Weights of a small image inpainting model: activation gelu.
Rows from block 3, named by matrix and row number. Rows with one number belong to one channel. Each number is 500 + 40 x the weight over its row's rms, rounded and kept within 0 to 999. All counts start at 0. Numbers have three digits each. After the name is the row's rms in percent of the matrix's.
# convs0: first 3x3 conv (model.blocks.3.convs.0.weight, 64x64x3x3), inputs 32-47, a 3x3 kernel for each
# convs1: second 3x3 conv (model.blocks.3.convs.1.weight, 64x64x3x3, transposed), outputs 32-47, a 3x3 kernel for each
convs0.26 100:443489504459532524513574570510552544503517534503486552487507565518510511455523505499527494482529493463463465425473549507501556526482571504486496499522534499500471459450448414473523466479481586530488525484498460488465436476476465503488558558538469535546471544531495495488528490469508486434485469481460465520493465512468496544540501554476492523552530502487486582486480552447485525527538648454514540497493482408477518492503531518482490
convs1.26 099:532462511451443579456424523460525533463496497480501504463467529510550526483522524489512463500529451487486445462494522424457548451413526526501470521529551525500537545476510556509487538553538504524500480499495436490531444398422527527523500558495510476497418474536521511544544506469531480457541547508478535579539531514489425476519482452515490510526549475482532461440537530418518516566495537480504495462474475506477454478538462470477477
convs0.27 096:512506531449473551547488583543500495516490482483474449444496493508539495586606564550516472486498444403464419556504464466462495471467461457528540497498478459461499478492495498515471495548466496512485556520495576479492531486516460418541514565544620527502528501518531492493420477458489523482456537545508515573470511491479483501534523566479498514469479519504516496482516449468466443558503466479488517519532409524507536525536560447456490
convs1.27 104:419510508462501532459499500522471473543516519505497463477465476474468497484506547550495477580520434569465418516458488525548575504445459470525559504535535496493489451514496483516483493501478432485473495512492495521481427465480456490537469474571490506477514519493487470381517509449463497493399485511575539508472490519483454513451460530506498537490484566480506468491494488478553551472517539493513489522490427469531532464462510446452471
convs0.28 092:425463436484537525453496465439477515511496549477474522486501448500482450479511451449469484469480540456413478509586535514529496532442449517451443479502461444464480523523484501520484515505502479457489499464518521478507487463502538424532588536500479439387482481488529496498484446479504523510490505511533484527493484479446482494497540470560513484569550484517496463481487495509472567425471515445425552431439540534503457519496501500531559
convs1.28 100:493483404508481451482509544444482483443498510384455488550572484499496509569521465450511579495544519509527496515527464483488408474458441547462490508506511517518500513566524505483469525488522459480491499479531459404516446440425504482550549548530471472460555520520563532499415511510439540457561541439502539564457507499519511462489419493522426445533541485431510538485515486489522462486508514476522612448556580527480487469479526455477504
convs0.29 113:499501536553436486503548512501537519535424533467511518484540522375569522522507515512467509524475512449499513512484493452521535575575540505472502492512510478494529538451484490540510437442429524486522538524460494523522448515502454553467542463549449517491477557536490488433565447554589363523411539502498436514514385511452471487560519566538496543518466507483511472478507476488484488450478468501451537458500524505514520493500496489437430
convs1.29 114:485493493514536507511549505517527490478511461484510477390277503553405533503436529418505502445493466541495506418415421500498483552498439475462501485519543479459482522510485509532508515504462477447468487462513543485505496514501494511482423486457547454520446411495550488535543541521478527509490537477526576533482523530498480506511440488453462416522448536553538490523513540482531503502504478546476468536576524531532536504470495519454514
convs0.30 097:504486484512540510466536568463493591485510539505496476472416442521460484495515550512515450500515447457490428459429518453495551498498558399438516471471508501517547520551522475478489472464484491528514487515516484570582478512570499527571414431489480445467427514546444497439475501453486491464458449491516503466516510442556521446555607577501544544463573588498516541417514594450515576508465402485469412486467452415460493488469472522514564
convs1.30 092:487499615470491525478540462485443495454463529547589526490499562457578517495515491540527530369493521441518583466484522508507531582514547498503493492533514485536515482527458549533529500503483431513553494511448484560480471512543438478514470443511554572534463447494471466466599505474561461450553539493494490516533486505446465502425423454541534542473519394490407531481500539462519534476477466486527503530606556489542518524534478596564475
convs0.31 095:499513503538483443534505456447454544443490552447490521479506585519490507450472491498467514499427505494509479566553562508500497554537535545521435524509503555490476517447439495507446460454523498464459571498453529481471521486524535499415572501511493492540523509478473497421474456437493511412481511525537559511468442462432428512542498470519531480581497394508561570507529518527527508510468541482507532456494463468444474509468506517527529
convs1.31 096:501537514475456463490483476482510517457515485446481491498555494506495501535460425514426445559424514491416511402437544507491477436462477518480471491539475506511532535476536524525504591507541517540503487553503473491491509488424540509484481490507522555542560490461417477429483471491546525488547577546561564552559533532539468487503501429480470519476486536492500536452473450409404464455495565518498549526495547451463561512520515516525500
convs0.32 101:544499505553448484495463477509489461512547474498464403463495476512570545542466504468533547424530518423525470467488483447491463559550480484450444465478542524445529524503471422492490421459487517572492530547461475542486511502431466473436521509564479514543445485527437442490503483569457508476425519472441423490469552509500495501504483531515495526507539474542539508516467523513527497527485448544474461446518502541490505523499487544513492
convs1.32 106:514561548476491489440485477515554475480475452457468516501414567522453514517466524389467527406440502400423474422500468437556526485503485499467523510500490527549503517508533490492561488461513538482459505462476574487504465468517507545528450547502536417509536440556444392513550484576496479505454516470538485477561507504508515500489505463507463426512576577544514482514491546473537492524469453581524489540499468578492548537468483477544523
convs0.33 104:531520452514487498548530566520508468515472454515487488498535536477562579472556564501503419449503483498472460419471489454544572524545538521459480508459484539419492498519510480460447479498459523414386495513497542548571484540544524483537464461485431497486466525513478486495496393469494450492501453445460502476514518471471491520486501513499517515496521552525586623524521533477487549476503457471505469450459396548530505523547517548535471
convs1.33 096:465493453538492511521501462506521548460463569488496512475484499480477514510498489563464496536503498539527520468527527489494499541558541518509591541502501503522524469499410477521474499513480427441494494463441541480451533557547497496539465411415442482545463488534511499528546541575525478515573498524430483636424467493512444474454443510524545536461493539536475592521442523460415511500513599519546496496464501443486535502474435500480489
convs0.34 095:511467538486492500537490401580500458568512456532443458511539575521473555534483508489497481424478495496524537513490525527503522511502513413430518455523539488468508503531402464489440511525500470513526505502513534531494438542556487511491464485498522445492539477510578546524454455487532508536590610530519566536490508502428426479522585565496541521512471486437480484525529518496545490525502449540487383551445441455496492471544553448479471
convs1.34 095:520470417491491474529508547527501571559443447626515445482534525460521491468521559481493409471519481437506561506476506461467463541509483484494532485511510443495560473506569498540493510540497466518537487526563410502541573485548437433477436444541491495470484518446554538436485509483473531482503550489365517575512519537486521518519499593502501537442504557466475477540533472538497510524507418536487533557493537534485480466499507458517530
convs0.35 101:519497473493465472534512521431509585452532537501509493543484468555490547490496539418521477430519463439474501529460550600496527563526503468434429450499517474479485394480448440471489475480529548553510470555536518571540551476490559514492545476450533466449529489545551533513485504480443538503502520451539481470527489421444494494496464494515470525505532507493506571503524569433434510498463495458478438522523520482423496498512567537517491
convs1.35 096:524519477521451524528518575498512504475587567441485526454482535428495514454489515534541547503496535496530488588523485542533431432503449480491541522533490480494474490548517484507482469504528472472451482512495440426470436523499484449446495522491480490574485434494550494591549471567455465492518498528592539518486487470493488493517503493533482499551527491566483503447471462465510487383505478434549542463535530501536526541459410518469431
convs0.36 098:555547468472522481433468421547554533521512516440471524590536527488525493515556445475518539471518468481534461479466475532490500523521461504496506535499474524500487517489457477457370525517453498488482444494510494514489491483517463504465550558559476465516498504478495473474432490512460526551521520481514505536471469547441435534562553517510504498532548479525519509500472478492530533507514458555452424505462394497511500575519458461475463
convs1.36 095:561453464510483493484463487504440518482421480443434446515580530477482484505488444617556487500493481405407515529514453499517539503473503538489491523479485528475497571521455547538445530539490514534509531552537507498461547451520500491588526503558501473417513533509485520488519549523497483493421449484513520665466466541473449536562476543462416429500551580511506509503463449549500413569549498519489500451453540545531503509475533514475515
convs0.37 104:529522504433534563488529554525539492518530539466523533509475553514492560480528582410488467444464497467541461475551539416487532450522589530534503527449466501430504446508472485500461479471482453462502522512538533537531545490541513438468511482527444493489437492515417534524523463454508485482480531494511490459484522508448502481519547588489506476504514480484518522487505546530510461530502525540450456579514439517541524430454422500470458
convs1.37 104:534547514536513474469514466490460487518525528509506476478495537533458535495530566548516520589511534526526521397455531506505542502476500538509544516493487482515507461456532476499494492479462575522568540495530498460539589522532539454450483484443445538496442484511508541558465450474482459525539541580458465427486548489531531499491492507539522512513439461495515536544530497570539541537533459586533483438479428596563502543563479520517499
convs0.38 094:520503508507523490522514539550544569436521589443527553568523501498489472450411414501540533467550481451429378508529515505512472478480459416510439430478522390472488493535439498514427500497480490452482526471474508522532459473516493481550481502574458530531483529503527499482501532460477528501477514529389417475341450539392485621464507521467515535443514565516518459532505472544546504504465506469494505515473481468438504492489487520515469
convs1.38 099:414487466427471557471456556357438503374439538364479495494506504558528460524433462545445437496426417427456437484561494495514504478437447514490556537535538541550543567517465545509464527483483484481464513503473488475487490512488517517527528525538552453457518468502540442525474512493484491478476502490476488508451509564520550561451482496483501507429458491575515503527473484515470451514441503532474521525553636547484524485485471496476456
convs0.39 100:468460440491494467475506554538497539511503510466443507581632545484559489421432461532558511470550490440498450501492446530506436522498480480482550511499500499496463501462455472465469479441436448463524516484485517555550495481494543501483550552491484526502481514504469460451538559550493451520435476482454475414467468520492500540504503515548485489577490437585484424545498429449494472470440416520502481520522462505459490518474475493485472
convs1.39 102:474426530543490519534526526447493508422511528461475497553562508522482477530472466581542521507471510453453438443424434488432491507485508492468493491495528465481491481484479500505494562495447475426462506482493515513496578516508511446471439472492515521556510525525462492457631501478579488513502451429446489522540503523571546528576489517511545507552509478549529477543519489460504435461444443531463424568532452489496540545580495527516504
convs0.40 114:455531518529495573504516511528602538570480484528508511578533522490621515521579565465472497487409486472493472535459506434474508547541508495471485496489457504480454510432521496507486527491483561480564546497528510522505462442510448584564559494507509525514455494488456546452494565567590321465519487535483497472514392510472431468523521485542529513541496507480501508503554485500513494473528520475433488427500521442526555437480468513504548
convs1.40 115:508507524521544512487537507499504490493530506500528464456395500418303458439421521473530559503505513507536498482515484543448414579560540469495476486516500481483490517476480477516485551527493546488465466461430545479407416494473456514522497530490527511506570475485470404397512480482518540493432476502499500546515502518521520502487420448495436458484424358470470513527486548483431455504474503526506455488471471471495499508522571448494488
convs0.41 094:490429432483504510579585524495506514474492499475495484510524462509509547507490503556453372559537441506492479497501454499480479448476471520501502509490403486504499471455442464430434525534505574548491518483474476475466516540593509494559527487507476502464503492481460447470502478560488484533467508557505505501451474462486543493460487473508505533489448519510502506471484565373416456471526545479489504502527510522510561559500454467477460
convs1.41 104:470456439526549525540581597475515542422481496489530489479508503450483573520469516517498455564479437658517374510489466494553511537489445502482481535505494511516492510503518533525538555509542483510475482505471488466447495505521469472543400447472517535500468503508475505468466515437452513462498543518466496586482480479475484490456498514515499506506479539593520485497500474400539505481497530479487507473464573563508495490475453506509475
convs0.42 094:382463461487532477453472500440491584501530514581520484562477444556494534467514539525526455495538511481447461589589508476520534505513513441505525461526504488542518550551448522490433499478414389459408425537453464503451564488479474467516506504511511496574490478558448503489541463446517457445499461446470541545495478515442476558474521453521529473532508458519527594516522581510448479490459502499515467467507495475530512542522546584517437
convs1.42 101:421534545505503520517483469397468429468504541400482480564470518531518499547462444478423514453414468414458507535487457488497483472510502528500508479481495510524535521525478545517439503481406421474470467488470521480539524538559512502471484494495539467509503483513426452465509547505519496491504499477486503546503497503514486529474493561495463490503504507562549590468456520411391507531499544498533502529540541549524423554507463506499468
convs0.43 101:507540490510519497457449454469506419488494456547512527487475509478525513561547517511453522556488511540508546565485513554509510507560505515511551464509549483498495493496506461499393473522474556484512530459474521445494515552607533470524446431494548469449508434485516428441531503480544460419518491499511500498450457485509514519463517576390523545470532594482423444514486484445399467500519546463484528480538502452400368494461461539542541
convs1.43 099:537543583499470473516410492496479517479466539532516483466476497461489565551453487472518487502462470533516424443533564550484456559494462501496541460510506439480484471517473482495492485480498471533515523568498517555510488533485517501487497507478513554563505476588553541543435538449483554469531501428474473498494477493526489553457521494505555526438492474485528476439482502543518476468490501448497536444453445484474518525448438535508479
convs0.44 102:493477458477512489492526506537465514501440505459528624528481527524508567530532553414466473440509463493519498442459467498544539497581622499476464480504482486504545496512474486507533447462508478501532496525488542540487480451452472441493422432513434465482465480518477570580498515494460466478450493519508468546467491484429436518515570583442506567425495570563517537505480506469486585537524527453518469501497428527536533523488470549526522
convs1.44 100:469417430476478481544497492485538507474521518526512523490489509512481463512440472511558568506486513563474509361445475471490502508508559491503545500519567481474495526504477547513483472516531512547507450507490497515461487478492531539529465535569430455452488519514543539546448512539523535479524533502503572548476522554538486448450502459528517566455463507429524526423553551328424473428495551463471506467469510533485456516507451509523467
convs0.45 098:524519478513565540482513490517515527481509472525495455494509507483474521524530532481475440435517495446538512481484512459504474448441463537511472453515494429536517477496457483557504439518541438508566420476499529550499570480486552517523445445526493458515537508509446469527431540559483495550510513509478506456521520424487438436461502537468562519443524513505445511494435542480470497578490442497502429519555468552529447556492502590541528
convs1.45 094:474486593557507507530493413472486531487464484495563520519491469417580499431520496511505554447463537440530550496453540574494491528490536525493551494471525540504475470486477463523541483543520533484515518493496536508567512573513477534496468512534509499583475458484484540428457486528455518496433531466559542552487551574473491505436500499503522596604557519443495543506501510461438463490468426518502496458479522468479468529514528537488453
convs0.46 100:559505436499465497472455455466522528497537543428401388509520541534528506483499495417459473484470491520509579461450474499509500513571625498506486519507457471446502487494510478503481435413426539512468488514505490536533582522499541501466473477385532436453463483528502529578525557504527527476453447535541468496478521468494467445511532519477492523466438502536524516493470483488452527560481512548494466523493494505500495490487416557560505
convs1.46 101:491510503525491478546475442476520538516515525438540524477552509513515499539550488499446506460539541537586620496459447519470482560530503457489509482471501543478504523523510515504481553417392517482541527490532561541531628495528539438472512486465458488509483500459466503487551537527526490506527426451456486418497520486614554466491518550431497540486441524472512565415520544356528511495526475443509507491463434504483466521491517498490536
convs0.47 098:489487452422534438508499474456547516491476468524511461464501508475490552573589575473482489573529537543513515504479523537526536550559570512447441506429470481533500510545501434479554440502539469428421518505495554543488486465508489516542386475537398446482540481510569524465492509476493474520522515529435507480503547464581546504525502500502453483494527567465484510503533528444505526497457537500509554454468572473429459439497487515500485
convs1.47 097:493490536568503483446506517545486473520482512527483449503454501440511531536483521493469415502479474540585528489513454509483463517535520501535502508499508509549510443500488474484485402481473459476391526523504532544552485480502505533497544566559504443450509471527516512550579470520493469491489573535461448508524487465561474504468515479476477473548433478497457524497458510481429562468555480426502430542549441455498481476491505545519472